Weights of a small masked spectrogram model.
Data: 26041 training examples, 146.5 epochs.
Rows from block 2 of the encoder, named by matrix and row number. Rows with one number belong to one neuron. Each number is 50 + 10 x the weight over its row's rms, rounded and kept within 0 to 99. All counts start at 0. After the name is the row's rms in percent of the matrix's.
# fc1: MLP up (encoder.blocks.2.mlp.fc1.weight, 1152x384), inputs 0-95
# fc2: MLP down (encoder.blocks.2.mlp.fc2.weight, 384x1152, transposed), outputs 0-95
fc1.546 020:54 47 61 37 38 60 52 62 63 48 50 50 50 63 50 64 46 45 77 54 37 57 45 37 33 48 53 70 60 51 41 55 48 35 44 55 45 50 43 63 29 51 56 44 48 41 47 42 53 43 58 60 50 59 72 28 46 53 15 51 53 47 54 52 42 52 40 48 59 51 51 58 63 46 30 26 41 74 69 54 40 41 43 48 60 49 63 46 35 52 41 44 28 40 49 54
fc2.546 033:61 55 51 55 53 51 58 44 43 48 52 52 57 55 43 49 40 53 54 50 58 45 50 49 50 26 74 36 48 51 13 44 56 52 56 48 49 52 42 52 54 47 48 52 50 49 49 61 51 60 52 47 50 53 50 43 55 49 42 42 63 62 86 62 46 43 36 63 37 46 42 40 50 33 31 27 51 35 62 39 54 53 62 69 48 49 49 43 51 57 48 51 50 59 52 38
fc1.547 021:44 36 54 48 27 30 53 45 45 54 45 34 49 59 55 48 40 59 54 28 51 51 52 59 49 53 46 55 40 41 42 47 48 48 56 59 49 48 65 62 54 35 54 40 32 46 57 36 36 55 57 63 47 31 53 59 57 44 55 42 41 60 56 54 50 48 59 55 46 55 49 81 76 54 50 57 56 43 56 36 45 65 48 58 37 51 67 52 49 43 47 54 30 50 54 56
fc2.547 029:52 46 49 48 42 47 49 51 53 52 53 50 56 40 48 46 62 46 54 53 56 38 61 37 51 30 39 57 49 34 63 45 65 49 45 59 53 53 47 57 42 61 54 38 56 47 54 53 54 19 50 55 36 46 54 60 62 64 47 50 61 51 54 59 44 52 43 45 49 47 44 55 45 59 41 37 52 40 51 68 46 55 46 79 63 43 52 48 28 51 53 47 42 45 81 35
fc1.548 157:48 43 33 54 42 45 52 48 65 52 57 38 48 44 58 44 36 61 49 37 51 50 58 55 54 44 59 59 72 49 54 46 46 54 42 58 44 47 51 80 46 46 52 66 54 20 36 61 49 33 48 54 67 52 63 57 50 42 55 48 60 50 45 43 32 48 55 54 53 53 54 54 36 43 44 42 47 58 54 56 60 51 61 50 51 32 54 46 61 44 34 53 41 59 32 43
fc2.548 167:44 55 24 64 68 47 48 62 38 60 48 44 38 46 63 54 32 54 57 36 71 50 47 42 44 43 57 48 40 62 44 52 37 62 61 42 72 47 51 38 32 58 50 59 56 14 47 55 67 57 31 51 45 50 66 58 38 33 57 50 52 52 40 52 47 39 61 56 55 59 52 61 57 54 69 46 46 67 54 37 49 58 62 52 33 46 67 72 53 65 51 43 60 65 36 46
fc1.549 020:41 61 54 32 38 59 55 51 46 52 30 60 47 49 43 37 58 49 58 53 55 48 39 68 53 49 37 57 49 46 56 62 54 44 55 67 36 52 40 29 41 60 55 55 46 43 56 49 37 58 68 53 54 50 58 46 55 58 57 56 59 49 59 50 60 52 59 42 42 51 65 41 56 55 45 30 43 63 40 53 43 41 57 49 60 44 60 48 39 59 39 49 50 35 53 57
fc2.549 032:97 55 59 49 55 49 56 53 50 42 63 56 43 43 54 48 53 45 61 50 46 51 58 51 70 37 67 32 49 42 54 69 54 74 45 56 50 56 53 48 53 45 56 46 46 48 42 64 53 70 43 50 48 57 45 58 47 29 49 54 45 46 47 41 60 57 46 60 41 39 32 44 60 60 34 49 49 45 61 26 48 41 60 37 30 59 50 53 43 52 49 52 53 57 51 78
fc1.550 144:54 37 46 59 57 46 55 51 66 39 60 71 38 61 46 36 47 41 45 29 39 45 47 53 49 47 54 44 59 59 70 46 57 44 48 44 55 50 43 58 68 46 58 61 43 46 47 55 24 38 50 46 57 39 53 52 44 34 51 37 52 58 61 58 48 44 50 42 58 72 55 52 42 41 45 57 45 52 46 55 46 38 74 54 59 50 47 46 52 57 56 52 63 66 58 55
fc2.550 150:63 66 51 61 59 53 58 56 37 41 52 33 59 60 44 41 61 41 42 62 51 50 47 53 41 60 56 47 43 48 50 56 64 65 64 44 47 60 49 53 52 57 65 68 55 56 43 40 23 55 42 42 58 53 59 53 71 57 54 72 54 38 47 56 34 47 61 41 59 36 65 43 56 54 52 58 51 32 47 73 45 34 55 70 54 41 56 55 64 31 41 34 47 54 61 44
fc1.551 021:44 38 42 51 68 39 53 64 58 63 42 54 49 51 47 33 38 53 57 75 64 49 47 43 77 49 50 57 69 53 53 52 66 58 47 45 40 54 26 41 41 43 53 62 52 44 46 57 67 51 40 53 48 64 58 38 32 51 34 52 64 61 48 40 38 51 41 32 51 40 48 58 46 56 39 40 49 62 51 53 57 35 57 39 44 16 50 44 40 28 54 53 25 35 68 52
fc2.551 032:64 47 58 67 50 54 45 49 52 53 69 66 51 44 44 55 48 51 41 46 36 54 63 46 30 47 60 56 46 51 51 77 45 48 43 44 46 51 42 58 49 41 65 45 38 41 56 40 46 67 30 48 63 47 43 55 53 62 55 45 49 74 39 66 49 43 52 57 58 54 52 56 51 62 44 58 26 63 46 57 40 51 45 36 32 51 46 58 67 54 51 49 52 54 41 60
fc1.552 145:37 53 51 48 46 48 54 56 62 43 45 44 57 51 71 40 37 45 47 57 60 49 45 47 34 45 50 62 58 50 48 49 52 45 49 59 20 45 57 66 47 56 54 33 62 39 18 56 47 36 48 57 74 43 51 56 41 51 53 48 38 56 45 49 58 48 53 43 56 67 53 55 35 46 47 29 56 59 66 57 65 55 50 45 46 40 48 39 46 47 40 56 33 56 51 25
fc2.552 127:39 39 39 43 56 46 43 40 43 37 49 61 43 41 47 39 62 58 51 36 71 56 41 48 55 60 50 39 45 54 60 62 51 53 63 43 65 49 47 71 47 44 54 57 59 51 38 41 57 54 48 62 57 51 57 54 37 64 45 43 41 56 23 59 55 51 63 45 51 62 49 55 37 50 62 47 43 68 52 48 52 56 52 24 50 55 57 59 42 53 52 59 61 46 41 44
fc1.553 020:44 46 55 38 30 41 49 37 38 54 46 27 45 51 75 20 41 58 59 54 54 51 41 32 31 55 61 55 46 47 48 42 38 40 64 50 55 51 45 51 50 37 45 35 42 53 46 50 61 71 66 53 49 44 40 60 77 57 56 50 49 60 52 57 39 52 46 63 53 41 49 59 47 56 49 47 59 46 35 50 55 61 50 65 52 68 44 52 65 41 41 42 49 50 46 51
fc2.553 030:60 57 20 50 35 46 55 53 50 47 37 44 56 51 49 57 79 50 51 54 49 54 75 30 46 25 28 47 46 37 29 64 55 56 49 41 58 51 62 54 44 58 42 36 28 42 41 32 51 58 56 54 58 50 51 56 45 37 47 28 38 43 29 38 61 42 52 40 64 47 47 64 52 64 55 25 61 48 51 51 45 51 46 53 57 53 51 47 54 43 46 46 44 51 64 35